Weights of a small multi-label audio tagger.
Training: muon at rate 0.0095, 23100 steps, batches of 128.
Rows from block 6 of a small multi-label audio tagger, named by matrix and row number. Rows with one number belong to one neuron. Each number is 128 + 32 x the weight over its row's rms, rounded and kept within 0 to 255. All counts start at 0. Numbers have three digits each.
After each neuron's rows are labels from the 100 clips, of 14976, where the neuron reaches its highest value: "responds to" is what is common among them; "lies over" is the class under the peak. Only what is clearly more common there than usual is listed. The data: babble in 24 made-up languages, each with its own sounds, syllables and stress or tones, from a formant synthesiser. In brackets: how many of the 100, against the usual share in percent.
# fc1: MLP up (model.blocks.6.mlp.fc1.weight, 1536x384), inputs 220-274
# fc2: MLP down (model.blocks.6.mlp.fc2.weight, 384x1536, transposed), outputs 220-274

fc1.449:095152129150127142155184110130131132139161103176093130079153084067144127081223114183085143071152138110109114100146142135189067157109113182143158163104152165098117132
fc2.449:202147127158120198171133172130119097158121123148096148130137174123124119166098161179134157186156089096177145150086123099142092101171114116108124118135133175116122171
responds to: mains hum (41 vs 12.5); clipping (30 vs 8.1)
lies over: silence (78 vs 41.6)

fc1.441:091133117131118134173134108119151060159103123148110147105130087108137143169092140219129128093149168160123134082080159124131106175160152164202108129136112108136111136
fc2.441:108180132147152117089101064146104134138132117139135073090147108146112174086130126200106134094175115103154141144063130155080137071174143144174092211113148156078124110
responds to: mains hum (52 vs 12.5); /ʌ/ (51 vs 16.3); /ʃ/ (28 vs 11.1)
lies over: /ʌ/ (40 vs 1)

fc1.142:123072132125196146170088077140144167037141136067061134097114128127109113125136088141120150046125118117108129112137139163161062094165078172122063153130166135134120156
fc2.142:174137131166173113111153185097128091140099124098102098123092128146101105116124144136081094127106190154070040186163162115160080115117108161175143144159162114109121157
responds to: voice: child-like voice (59 vs 25.2); /f/ (36 vs 11.7); /a/ (30 vs 11.4)
lies over: /æ/ (29 vs 2.8); /a/ (25 vs 0.8)

fc1.755:172162154121110129109106199174076170162135149074034137137122106149133121138205177128156181133078085138110099106135092097112191123118143128148136130059120167110115170
fc2.755:146143123119162023161155070187162124107114106141150100194112161066125116121176124139105155156112137139153111158139078064112174135148052117134114141184200132142096156
responds to: /ʒ/ (60 vs 14.3)
lies over: /ʒ/ (43 vs 0.5)

fc1.554:115167128150092112067126094166118091132155123113131077116090042151114079109131131104108104147177121151112093195112060102162113166229124099148137118177171064126148099
fc2.554:123104142105127088101126122112052131115138144150087173125126086135126120161123044127169163148106093171160139113133150138162169095114122121119170118167092145115123097
responds to: /ə/ (57 vs 22.1); voice: child-like voice (57 vs 25.2); clipping (46 vs 8.1); /ʌ/ (38 vs 16.3)
lies over: /ə/ (44 vs 1.2); /ʌ/ (29 vs 1)

fc1.175:140077096166134176163071176151079127090135101119182147100121184101115144196153160085126119167136130089089147066058087111173158166091161172131207091100167140101166168
fc2.175:111105136117225073162122162115124170164106061115148166098141152139090123066174053112153155151131109151166089084171185169067103141128090127140076129058152118152187071
responds to: /ɨ/ (44 vs 8); /y/ (39 vs 16)
lies over: /ɨ/ (41 vs 0.6); /y/ (34 vs 1.4)

fc1.593:083140067118137172151142042095146189166131132115066120178109141135081173145212076156111065146169135178115124092069151111134094123091108096112136133130126060074094078
fc2.593:108162113120114181159047152109162114082103116101110152099096151120118128164136068122075141129163119106146147120102123119097062120120153072138125194122092095115129115
responds to: prosody: stress on first syllables (56 vs 24.7); /ɣ/ (55 vs 14.3); /aʊ/ (44 vs 21)
lies over: /ɣ/ (50 vs 0.5)

fc1.497:104080123120079124108158152156136154108147120146130115159148112124074120081070143143109099138122108065077076123113091162086096090122080149157130172098128128068037096
fc2.497:156149147191110122200077137065149141128098139060135166096181141142168124151105118144101116115104108090136098075112129148122133171112126150149159151142099089084169088
responds to: /ʊ/ (64 vs 14.6)
lies over: /ʊ/ (60 vs 1.2); /u/ (25 vs 1.8)

fc1.370:152139151220121178073113141139110120179158114133103131109098166140095131175094130176110174137184111102133139170141128131149156112111061110112131062157061184113145124
fc2.370:128144136198156150171098090099078117120061147164117149137165138119128161141137096171151159132137136124117120110134124123115142119140152116104082090122098167146153113
responds to: /ʃ/ (100 vs 11.1); /k/ (44 vs 20.7); /ʊ/ (40 vs 14.6); /ʒ/ (35 vs 14.3)
lies over: /ʃ/ (100 vs 0.6)

fc1.207:134143164141201104108126086103132146182132122120138123120096167127144133090169073097145104142167102135110084138125173106115125150130078144128116163106140170140071139
fc2.207:113210095114114156081201115150148116127137134137154081150107060081117159141110143088101096139080117070084120111118101092131161131111169117139078110132160129154162143
responds to: prosody: stress on first syllables (54 vs 24.7); /h/ (52 vs 12.2); /t/ (48 vs 11.9)
lies over: /h/ (48 vs 0.5); /t/ (33 vs 0.7)

fc1.443:153157084128195116171169165097164130079127162157159099091157159107069167110123117157133056180108105103109143126107100118114189161111162139095225174158118113112107098
fc2.443:221101161096075111080164091094119121122099086108119168165166106104117174145193058164144142093167110136159135131134130069101058112122179126094084126092174086101127167
responds to: /θ/ (43 vs 14.7); /f/ (37 vs 11.7)
lies over: /f/ (34 vs 0.7); /θ/ (32 vs 0.8)

fc1.695:165090145124097115145166136133084128151197100122109129173127092151174085079150133140151102164156194170167202145102191109122061136147057181175078149079109093122166159
fc2.695:132129115113121124141135078107154114174130139082109088085133062168098119017077173119133114155123120241123111100110117122170148085155134155085141137144058171154135152
responds to: /dʒ/ (91 vs 17.4)
lies over: /dʒ/ (88 vs 1)

fc1.59:121105131140158116105160087136127169152131090194103076147134115176125133140055136130113107031152121115127123117191159145117187173159121160134140064133146171165161118
fc2.59:139129084140125170180110122145091133136104164143212127147140051103129108129097117167175148169174116144105135121137067091177094162121142169142122113137137121153155197
responds to: /ɔ̃/ (73 vs 22.9); /o/ (30 vs 11.4)
lies over: /ɔ̃/ (54 vs 2.8)

fc1.673:092067125122125118098152073118165134108166135163153124165085105084097163168167095194110089112148141116088158055172183160142126075124129082145100143045115062080055105
fc2.673:138089104095134098141174121129155135139143212109123160096133107119116072107139131171136177094108110129164128136115091162105092110114153170173152125147119141097099188
responds to: reverberation (68 vs 34.8); /ɔ̃/ (59 vs 22.9)
lies over: /ɔ̃/ (41 vs 2.8)

fc1.166:145078119135069151090145126123102101141101215162087112096133083136105105117169109183142165074201201095117117079079133155123113100087137093130139094175100133163148055
fc2.166:118115119160166154116107119151155191138141144075118102145081075089169091128113126141094145110139100114165143151112144100088141146079121138140059148117155175044094118
responds to: /ʌ/ (53 vs 16.3); /ʊ/ (37 vs 14.6); /ɑ̃/ (35 vs 14.7); /ʃ/ (27 vs 11.1)
lies over: /ʌ/ (43 vs 1)

fc1.508:184099100180113147178139125146151135078151150145111138131130151139128142165169098137139101095129086103152181155111128173149136062157065141103108145174101144110136129
fc2.508:111161188166076116142093115154057130150123146095169153108105108131129163131192104121117166081151088135158154129141133120113096113142146153198128148105142118104162158
responds to: /ʃ/ (90 vs 11.1); /ʊ/ (38 vs 14.6); /aɪ/ (35 vs 10.7)
lies over: /ʃ/ (55 vs 0.6)

fc1.686:154112148132131143154085124138137101063141139118136076102100094101122108164165141127124131147104119198078117160149095122134159082115160146125162211120082097151112059
fc2.686:155090120152098126184116118120112133097152149110145152165132136133092117130103108164113142149093091184160154104073124206131128085113180164152105196114119090208127139
responds to: /a/ (83 vs 11.4); prosody: no stress (57 vs 25.5); /ɪ/ (42 vs 15.2); /ð/ (36 vs 11.1)
lies over: /a/ (79 vs 0.8)

fc1.113:119066122146118136208098116148140118126131157161194184118067139057143131178121181115150104127090142168102086137113145077116140077131149129134099155108095165149101096
fc2.113:105159089151141146090126169129079129132114076078118127085091150195112110111116147203119175106145189101134105076068106163095171156160060119126136138113076156117120135
responds to: /a/ (54 vs 11.4); prosody: no stress (54 vs 25.5); /ɛ̃/ (35 vs 16.1)
lies over: /a/ (33 vs 0.8)

fc1.266:202142160125118151135135182184109147168149126152107106089146115138084122117185069096133081139185183161153140147135189107168132195163142106165096096069110068116119097
fc2.266:138107119102172163138132130114153059139166166145152105091034092074109106165112114143183110123158133156133103140173126165128125135105132109136143149128121131164074149
responds to: /ɔ̃/ (79 vs 22.9); voice: deep voice (69 vs 24.6); /ə/ (49 vs 22.1)
lies over: /ɔ̃/ (77 vs 2.8)

fc1.343:142120155117131130142147104123147137180091105154142128193213142080145093094125098162099153107080100187120083075155127044123139119179129116132130163125133103093180111
fc2.343:134127144131155153110085105103131141114183139104195143103090051194132176071167165097110116115167123128133091077121151143160124131106107139134150122158128119174126125
responds to: /aʊ/ (57 vs 21); /w/ (52 vs 16.4); /ts/ (42 vs 16.6); /ɑ̃/ (41 vs 14.7)
lies over: /aʊ/ (35 vs 3.3)

fc1.198:162093147176068159075067146126076085103119146103113116129150120149143118154199189186120135104154234108132081123103101076151071132160100084069143130114204200134092168
fc2.198:116157112135191132143162133158097142134127136098117083092119151097127128125106113128134151118067091109136133078127106087134173152111156102138162129087149145095119116
responds to: /ʌ/ (88 vs 16.3); /t˭/ (50 vs 24.6); /ɑ/ (43 vs 16.4)
lies over: /ʌ/ (87 vs 1)

fc1.291:105115122139153133100135122152102163131088160158109143180074205142160075127147140119105150107117118141142160182115130102114083138090146145105189149133157110191126116
fc2.291:137147128107098155139170157201122128092095152114160118189059112170120128122128160111170151114059097109136129150175144104143101053077183120113122109130147117143143131
responds to: /θ/ (66 vs 14.7)
lies over: /θ/ (62 vs 0.8)

fc1.760:122137114146141109122117128107117109082151111146121128170105092145156143128143164082133127094126183164080154105090131113109113114108181163131096095202100131087078113
fc2.760:170142112106102122137158082114123165108086084114169144091164113128142167061040132152089096120086077090176098173181124081205139169210178145093118148119120161117099099
responds to: /ɔ̃/ (49 vs 22.9); /r/ (29 vs 11.5)
lies over: /ɔ̃/ (33 vs 2.8)

fc1.417:087151133128149116070138120166150150073046111133103204087169090122140152175099140136093096123122141133205156160112097142147186115184129128152159097161076104157104033
fc2.417:142120121150163156137157074098172079122159162151169165142162137101117097068155106043150133131079134099137111188106131142147125171138183078099189171140083092095108103
responds to: /θ/ (57 vs 14.7); pink noise (43 vs 12.6); rumble (30 vs 12.3)
lies over: /θ/ (51 vs 0.8)

fc1.31:102125115123145073139146078067147098143123146143130143181056134091121101095114137169100146171085128124149027110082117156103135208089127137104126133101116117098103111
fc2.31:139161119123162149106150165139171128130150088133167084124125147093105087149129168097200119129112131137148129093106127155148138121126126137087096119092108131195124095
responds to: /ʎ/ (58 vs 14.3)
lies over: /ʎ/ (51 vs 0.4)

fc1.147:054124100128139106135160112175144152072147108126109120127120025090147071061091077156190163134159158094148166124125086068128163140164136161106029157090154116120193112
fc2.147:032139112087134127180131146179124102134101089129202113123056128118112132115134113134114095074106129149064137158119086103107116118147145130153080192135114120111174125
responds to: /ə/ (86 vs 22.1); /j/ (42 vs 10.7); /u/ (41 vs 14.2); /ø/ (31 vs 10.6)
lies over: /ə/ (82 vs 1.2)

fc1.22:080118118200136117157184131074158133188095199073086148094138166048130114127143106160137137118184108110155106163140085096123167117171136103165156135141119085146096120
fc2.22:031123152148155115133098138147122195104081033143168117096153182090099074128096148197137102109179148148146135144120151078169149113157043127149132046215123129187192091
responds to: /ɨ/ (71 vs 8); voice: deep voice (56 vs 24.6); /æ/ (47 vs 23.2); muffled (low-pass) (45 vs 12)
lies over: /ɨ/ (65 vs 0.6)

fc1.487:138120082148155125073134147134096190094175164150119139123088073176120144127147165157151087125073165130126104150137112168104154075118121127130139156140092163067163160
fc2.487:079161109141122100104103076121128080114157092117071151130057130068150108158167156180109124097126167096146182131128130117141094113130195132090120153162133097173107126
responds to: /ʌ/ (70 vs 16.3); voice: child-like voice (53 vs 25.2); /æ/ (51 vs 23.2); /m/ (36 vs 14.9)
lies over: /ʌ/ (65 vs 1)

fc1.191:125134133155176059111069089143079193161143138103125115088093142125178113082158104141127140133065171148169060084180104132122142084113153164146142097170161078099070132
fc2.191:090135118096155131108166143140108103144168113100068156051168117120132114138167103129139167149106129063148106123088102133111205145102163136162100118151130089110171122
responds to: /z/ (44 vs 17.3); /i/ (43 vs 12.3); /ɪ/ (36 vs 15.2)
lies over: /i/ (35 vs 0.9)

fc1.325:114155115096110132136143168145125141189149146114118154183133093077152123097130123133138083139059133179112117164112135128133123105153089121085151143108104075085145096
fc2.325:135112159090144096107112171157128127115150122159099145103145099082179242113124134076167122164113184206096143088096124118125151122128133101096114098134166082196056100
responds to: /ʎ/ (67 vs 14.3); /ɨ/ (30 vs 8)
lies over: /ʎ/ (61 vs 0.4)

fc1.314:090107128121076143088141123171141123188077118103137090111098119149090142136216110126149144158141123110204106134154141133118115048135168108179159104137127110154129209
fc2.314:111122101164113129138130164132152155150204156162102135160149128107168149176070096133129110060125121125117167154148142118096137148176178142149122105111118056166066161
responds to: /ʊ/ (63 vs 14.6); reverberation (63 vs 34.8)
lies over: /ʊ/ (50 vs 1.2)

fc1.117:139093118136120126099174133031165190086119142155027199121075091080114180033199116069151122179165147131146103074081101114109145121163087103152180079090184130132126161
fc2.117:117092099170115092118127154133168166121095167072156170160137170101075125065125136147096145114182145165130099170156103124125137121102114090164125175089108136146142121
responds to: /dʒ/ (100 vs 17.4); /aʊ/ (43 vs 21); /ts/ (38 vs 16.6); /z/ (38 vs 17.3)
lies over: /dʒ/ (100 vs 1)

fc1.547:125119148161103102090112086117124136187163123086090117075171110115125108091148163100117133110096149107082096132149175123101149168185165140174068113150150183094114115
fc2.547:143147091185162095137082129145163127175159179144097146148179169150095161176114135057120140112157191154108122198114121146155099153119110111155123110140154111047058101
responds to: /ʒ/ (79 vs 14.3); reverberation (60 vs 34.8); /ð/ (29 vs 11.1)
lies over: /ʒ/ (62 vs 0.5)

fc1.458:050170118199159118125140160191153170123089084120156091151140125122147116152195114135108170101171138141118042094103097101115122158106089124165072081185124119130109137
fc2.458:100189112139139115101162111148116094185054140137119069146119129116165122134132135086090085153155100094141167123087062120179091156134131137140105203139097148149117152
responds to: /θ/ (69 vs 14.7); mains hum (41 vs 12.5); /ʔ/ (28 vs 9.9)
lies over: /θ/ (69 vs 0.8)

fc1.688:086115115106105162132148165091163147095122155122070097040124057135136154184145050141095122085094115057154105143124135072165183069102065109134057185123114127112173103
fc2.688:083174133105100134177080149100110137119167108069093128116129175116102064215115075111140135143118119180109159094122144105149181059127107196127148085172119122105123150
responds to: reverberation (86 vs 34.8); /k/ (56 vs 20.7)
lies over: /k/ (34 vs 1.5)

fc1.368:079124195145123087142131107105094156111168158125094090085134059142180119110086115126158138160086134130122086131148160113097121138153127095138119159138135112088126094
fc2.368:187103082073143101180104170146095155129073096187196165178153104062091146084164095151173122140121106145136159073161130159154140128170123153104124103150086139090175109
responds to: mains hum (82 vs 12.5); reverberation (65 vs 34.8); voice: deep voice (55 vs 24.6); /z/ (37 vs 17.3)
lies over: silence (93 vs 41.6)

fc1.187:133155121111117139149146105156126150096215131102131083131185146138085122116132086132083069162166114120104150118056153087196123130097131135131104057106067119159103157
fc2.187:080121099113146152150093117064118119162094138115088142143161138147071166118142117130114097104135099096090107209131126174141139130113072115211115104130111140088118163
responds to: mains hum (100 vs 12.5)
lies over: silence (95 vs 41.6)

fc1.316:175131106147107176102170159189128126114109129058149090180108110069084094112149113172083134145110065086128094125169061165126116150176079138078065114108116059169127117
fc2.316:072139202104174073105106073146111128066169073156165203125147121166125156180082134112102156141123121080198161092057132097151143097132139153145112134159120134140137167
responds to: /aʊ/ (74 vs 21); /p/ (42 vs 19.6); /ts/ (39 vs 16.6); muffled (low-pass) (30 vs 12)
lies over: /aʊ/ (70 vs 3.3)

fc1.360:182111080095080127123105076119090146090166141123167124078135107115183155132208119069147167128128157171107172108102121066191123103138088064156114161142120099092126145
fc2.360:127149139106071124134134160160173122161165150142137157119129199206109128092163104157083152180101160121153111102146115124192121123152146130139177161114163073156087137
responds to: voice: child-like voice (52 vs 25.2); /ɔɪ/ (40 vs 13.5)
lies over: /ɔɪ/ (35 vs 1.8); /ɛ/ (25 vs 1.4)

fc1.442:094129173137151139088102093189171107104123079094143148195128150101149088174202152122139163109175146107139123093171139096142139115202134118067097102132139112145075069
fc2.442:052157134101089093063139147102076187135145159105148197103135106091130109120169137086083215152152171126146137108038133130103152166158129119107193134103129165200070234
responds to: /θ/ (76 vs 14.7)
lies over: /θ/ (68 vs 0.8)

fc1.340:161115098171120119154184122135163148152129141143109104129126155081159134151235095152096127088096107119078153132100164166179117158178183154113142133130122134122118138
fc2.340:125145118114164125100111074105084091193084137148154077140124136116167141119126130117098150171116083074118130094121105075183130096138183111117180139123092125130158184
responds to: /ʃ/ (87 vs 11.1); muffled (low-pass) (39 vs 12)
lies over: /ʃ/ (86 vs 0.6)

fc1.513:084155077112131093133136133165147116140124084107149194037122118118151144083151110169086109084109149114146116118111162134122149109131151080125100134185104141071167146
fc2.513:175107135172100150127106128119123112145116106126139103185125129181136167142119138140131145092098201140169158101130152138073105064123213127128145143141208085174150086
responds to: /ʒ/ (89 vs 14.3); prosody: no stress (61 vs 25.5); /ɪ/ (51 vs 15.2); /e/ (50 vs 14)
lies over: /ʒ/ (80 vs 0.5)

fc1.491:178102090142113198080149168176157162138106181080122100077156128106088109160158078137120154145153155148133164156100101131113050124140199191135177112100142131129087131
fc2.491:165115089139146142197137143161134089102130130150114138073142115157134151126088102152151034171086098094110081140131127080093128126134134130213162093188131099083168139
responds to: /aʊ/ (73 vs 21); prosody: stress on first syllables (56 vs 24.7); /z/ (54 vs 17.3); /p/ (46 vs 19.6)
lies over: /aʊ/ (56 vs 3.3)

fc1.43:176119172132129106124183117163139185202115105129085095108133107130075082136135150134069173084094139137139116095085094118135128137091147108214133224132145143106110099
fc2.43:141107153119146104152123136138120096146148104074072064170076149087056116133092113123149119103118073122147117111117114138150112153152091137126169131117154088148132170
responds to: /ʌ/ (54 vs 16.3); voice: deep voice (52 vs 24.6); /k/ (42 vs 20.7); /ʊ/ (35 vs 14.6)
lies over: /ʌ/ (51 vs 1); /aɪ/ (27 vs 1.4)

fc1.521:124172065161128123066122127130107118166105168092092125133129137110122166155163147087088110137097083210040127099129106138172136154094192162111101153152079112148089116
fc2.521:164078107121188108118144168117133125060141090097096124046130117148099085141124111202154125220079157171143074148188073139124088145075118104151155180155137089132090128
responds to: mains hum (98 vs 12.5)
lies over: silence (94 vs 41.6)

fc1.413:097091118138177123128196108148142122091170198061166135174124043068100136063139081149136142143168110133116084166087124119080141130173136082113117163165129103084121086
fc2.413:065141130155056188136073171139099146098113150109153139084102138107119139172121111136102202123226096148104156160110154134143173140139091126137124100155113064190110130
responds to: /z/ (74 vs 17.3)
lies over: /z/ (67 vs 0.7)

fc1.687:110137124098184022127109078064126152131119155105094096164145192082121143143089123190154088127129095130090034138156111094138129144113124135151123162096180121149106075
fc2.687:097093062159119148154142112177098142133125124127065136104120111147125091117109108138131067185182141140136096071099107112159202159077128160109178144114118139126114147
responds to: /ʃ/ (88 vs 11.1); muffled (low-pass) (50 vs 12)
lies over: /ʃ/ (84 vs 0.6)

fc1.81:170067103046094144123119109168147158133120127105088139109082094079134146107095183088167130168140180155053073127048166079114117123058085076113140166047117135144134168
fc2.81:137132058126135117131135130143143174140199101106119098126106057173097114106127100135067113125144067095135081043177112145140154195077143140088141127082179137092154160
responds to: /dʒ/ (99 vs 17.4); /tʃ/ (64 vs 28); /ɛ̃/ (45 vs 16.1); /g/ (40 vs 13.7)
lies over: /dʒ/ (99 vs 1)

fc1.679:195136151134137162140116127141096014166133108116099115118103114105152074112167137137108130114128097086061122081109153107144103192185139134169081158138111102149144159
fc2.679:150061153098137077120158108127122130138144167190116098072099144147136175157153139084178099160124084103141103129133123146114131084111114137102122108098184141165101152
responds to: /ʌ/ (68 vs 16.3); voice: deep voice (52 vs 24.6); pink noise (34 vs 12.6); white noise (34 vs 12.7)
lies over: /ʌ/ (42 vs 1)

fc1.569:143117072152121111035147125131129150161156132101131087110127189101168105135100128154101196080161113094146127167120211100125142087146182125105116158130091176076151127
fc2.569:130107085144127222107200102098156160094114088079154137096127182093143156130127164128054185169095119109129136096113123139127132153092109111118150134098120105121111158
responds to: /θ/ (65 vs 14.7); /u/ (36 vs 14.2); muffled (low-pass) (31 vs 12); /oʊ/ (30 vs 12)
lies over: /θ/ (61 vs 0.8)

fc1.75:118151109101101134125114113058096187072161098152190169098160131151196174089141127141032115129178181132093109103158076144084178080072152096188114104121074084139084106
fc2.75:108111202169123134155101083152110129078122129128154189100092127166166095136111118076135129153097101078148112124129135130122074116155139150098096186091168156119215090
responds to: voice: child-like voice (73 vs 25.2); /y/ (62 vs 16); /aʊ/ (45 vs 21); /ɔɪ/ (31 vs 13.5)
lies over: /y/ (52 vs 1.4); /ŋ/ (25 vs 0.6)

fc1.754:152122179196137150149078189145157124090084123130104121128105109160173155131119132137117125133155093113126112137116124142130134167197106127083110156144140128091139139
fc2.754:152123119175144129084200127153158132151082167120180136143106163071093123120120082074134102132097079122138143097104120127093122141090073156139138127110156133133086100
responds to: /ʒ/ (100 vs 14.3); prosody: no stress (72 vs 25.5); /ɪ/ (63 vs 15.2); /e/ (52 vs 14)
lies over: /ʒ/ (100 vs 0.5)

fc1.71:164092175164102111130169127160127147101117127136110178162160077106102085135124141166137126066169088142106137150149074121149195143166135185108090151166109119165136171
fc2.71:126154142087145066107114115110078155079142151156079155075143104096076202195098152141121110159127142103157113020132080081131106090088114150114124150147201143166130125
responds to: /a/ (63 vs 11.4); voice: deep voice (56 vs 24.6); /aʊ/ (49 vs 21); /æ/ (49 vs 23.2)
lies over: /a/ (57 vs 0.8); /æ/ (35 vs 2.8)

fc1.440:133172101086112118160190111144146185058140102125156125079130103133140153112116166139130164158140161062138067052131146096085116139104139107173067086101057113139121055
fc2.440:129159155139154116152156174133187165128129124164122079180205107105095140159138109135140127121176124180128117160111116109144107166077123147112149103073152078135122170
responds to: /ɔ̃/ (100 vs 22.9); /ɛ/ (57 vs 18.7); prosody: stress on first syllables (55 vs 24.7); voice: deep voice (54 vs 24.6)
lies over: /ɔ̃/ (93 vs 2.8)

fc1.557:138135138099183155179146118124166065094102179154150119164120134150186111153172144090186162106106164251148161116157143098098168142105116099147151119132118154121057096
fc2.557:137123127145132144130128168158113123115098114161102119151117164117083119086151138136127167138075114115135062137100094082162140109115102161100162107181174114104169106
responds to: /dʒ/ (48 vs 17.4); white noise (46 vs 12.7)
lies over: /dʒ/ (45 vs 1)

fc1.546:100164151143169115175095079160169122107161074138083149125176117149095127134185136104127078030122142100152137085118111082145153131165186123096128098112152149101085140
fc2.546:127094119112156115105095131199066155179140181171179144104102139165124080127221117138140133165135111126128130117150093164168130089034149157122068161142156144126160140
responds to: /ɔ̃/ (55 vs 22.9); prosody: stress on first syllables (51 vs 24.7); voice: child-like voice (51 vs 25.2); /ɛ/ (48 vs 18.7)
lies over: /o/ (39 vs 0.7); /ɔ̃/ (26 vs 2.8)

fc1.309:143080124085098140068093201098079098094084167203085108089132188128135153119174152079114134097117095121114086142091096141089109129106101177131114115120118146196151077
fc2.309:111091081077098113103132091097129096130070107086076178155150105119066122066116088108116098103094107172140131038115096149165090154138098167158168141104156136127139133
responds to: /z/ (62 vs 17.3); /ð/ (40 vs 11.1); muffled (low-pass) (37 vs 12)
lies over: /z/ (48 vs 0.7); /ð/ (31 vs 0.4)

fc1.531:182133037128157106134165081109123119133099116118129159168137072127115124147126112092153189140153119114069112077090210085158155069194167172107114183063126114127145129
fc2.531:082126196149160111124149141200111124167146173115059157098203140137109200152083144167133126092058075075123077124105094135122128161145070111085146121190162136101161094
responds to: reverberation (79 vs 34.8); /ɛ/ (40 vs 18.7); white noise (37 vs 12.7)
lies over: /ɛ/ (34 vs 1.4)

fc1.607:134149105128108095101129117120106111118142133142135154100129101108099090134111184127189095118111173142120098159089062085128157102073149083168139123112109122207160127
fc2.607:101068078143152103089143149148163101130073143168152114097152143091145113139140143127152083073074163123109104156091167139064135130155169178108068166105124194124129121
responds to: /ə/ (86 vs 22.1); voice: deep voice (51 vs 24.6); prosody: stress on last syllables (46 vs 20.7); /ø/ (45 vs 10.6)
lies over: /ə/ (78 vs 1.2)

fc1.32:134141122124141084112122079102138114128129102079126159123163115155115162135160143086095154094121114158084171151096163145093156132059116117123093168103153146118061188
fc2.32:145097071121109138088127095147141121121108172083163136143088138110152059101125160106132148118152176130107092170107182099138121162144127132110195115116134106080148183
responds to: /dʒ/ (85 vs 17.4); voice: deep voice (54 vs 24.6); /ɑ̃/ (34 vs 14.7); /ŋ/ (33 vs 13.4)
lies over: /dʒ/ (81 vs 1)

fc1.260:101085040097178074083128166132165156166106196114112130072104108138106165163153120168124150104126123155094101130144145133070107132119101105181168130055079137186150114
fc2.260:168147096121214189144117114079133147167096153152128119122136141092123108162106173116093165109076111113156149166118119087102115118162068138100109121141135113082177183
responds to: /ǃ/ (100 vs 11.1)
lies over: /ǃ/ (100 vs 0.4)

fc1.293:123093109084095129121138113055127142107128153166161187137137124124143154083147143097090115128149193094155124208140088142081091100157181097127141136082150180106090162
fc2.293:080144116118171110123060134072119151092103113166171108070154106117195187119095081051094079123122139149092110137154113165111134113093116149148091160151091134141063107
responds to: /dʒ/ (66 vs 17.4)
lies over: /dʒ/ (57 vs 1)

fc1.51:111179178119093076179121184137079115105148175146167150075131138123075095077122155078063115041171125118154204108112176149142099159164149104148129098134132126075156089
fc2.51:152130098149115139135121137077146098133122111188089133078144145210091163074169116144219125086110161149169132146097142043119103153083113137152132123126126166104154110
responds to: /ɔ̃/ (63 vs 22.9); /ɣ/ (32 vs 14.3); /o/ (28 vs 11.4)
lies over: /ɔ̃/ (61 vs 2.8); /o/ (27 vs 0.7)

fc1.92:138121115138131085113110137163088096137090120080128072079142130126091157177168148139127106119095184147139129158087101145073105127133126113116109148088132130146184115
fc2.92:133134157119147127128109132143090120190157170103123164116120110177081126131109116083120084174170117151081190171177218080153188100044128120157120112119124080134087103
responds to: /ʒ/ (87 vs 14.3); /ʃ/ (43 vs 11.1); /e/ (43 vs 14); /ɪ/ (43 vs 15.2)
lies over: /ʒ/ (73 vs 0.5)

fc1.675:156105042097123141150163065093109116093090137158129139097159066056214127100174153116123102139124120108173058110118120121133105130112162082106151167164180138124094094
fc2.675:130109139084084114120145117097081199134084126118117118161165134142070077111061134082109151161102099138187106066065144114114124173093136102167100105142143108112121130
responds to: /ɔ̃/ (70 vs 22.9); /ɛ/ (42 vs 18.7); /o/ (34 vs 11.4)
lies over: /ɔ̃/ (65 vs 2.8)

fc1.138:179090097140114151138120178159103121177114062100167127162121111106143121116077149099120135170179173190181123105130149140147146124161153123091158092077134122110187154
fc2.138:104126118091132123063135126138128121130169133146107155163148118140116112103106101119089113148131111131098125166183138071122118109081127165177061152166148088216097151
responds to: /dʒ/ (100 vs 17.4); muffled (low-pass) (35 vs 12); /ɛ̃/ (35 vs 16.1)
lies over: /dʒ/ (100 vs 1)

fc1.752:152166067112141124095107135143101078210144130107157112144138068141164138155150065101132120164130165221160119123143150098125149208127073142149129178122194115099086140
fc2.752:144106144121134109107152182141119171171125100154055115172139102157197106130078115168142141105098115169116167063137134144125133160120163190123119113155155126087133049
responds to: /ʒ/ (95 vs 14.3); prosody: stress on last syllables (54 vs 20.7); /ɛ̃/ (46 vs 16.1); /k˭/ (43 vs 17)
lies over: /ʒ/ (93 vs 0.5)

fc1.637:122141084107136132151089123187140104071141151096150172108138182130184150085086127078152118143089158175156014135109150142128122160122103121075120099126103115105094070
fc2.637:116097131109112125133119141142215130145171128159134177120135056151101118125175113109164172135153132181146118142126106147151161105053133087133107191055125050125100147
responds to: /ʎ/ (83 vs 14.3); /æ/ (60 vs 23.2); voice: low voice (53 vs 25.7); /ɣ/ (49 vs 14.3)
lies over: /ʎ/ (75 vs 0.4)

fc1.362:103128080152108115110055158128176172174134150122090113161082130071132166121125157150117168089105088105145072126172109111102162099119116120137109145136150146122145123
fc2.362:118112127106124098121104154138129100098171087090106163151192120078137190072133130124125160092153159109132146099102182135085110139113169122192077156151107042108120092
responds to: /ʊ/ (56 vs 14.6)
lies over: /ʊ/ (46 vs 1.2)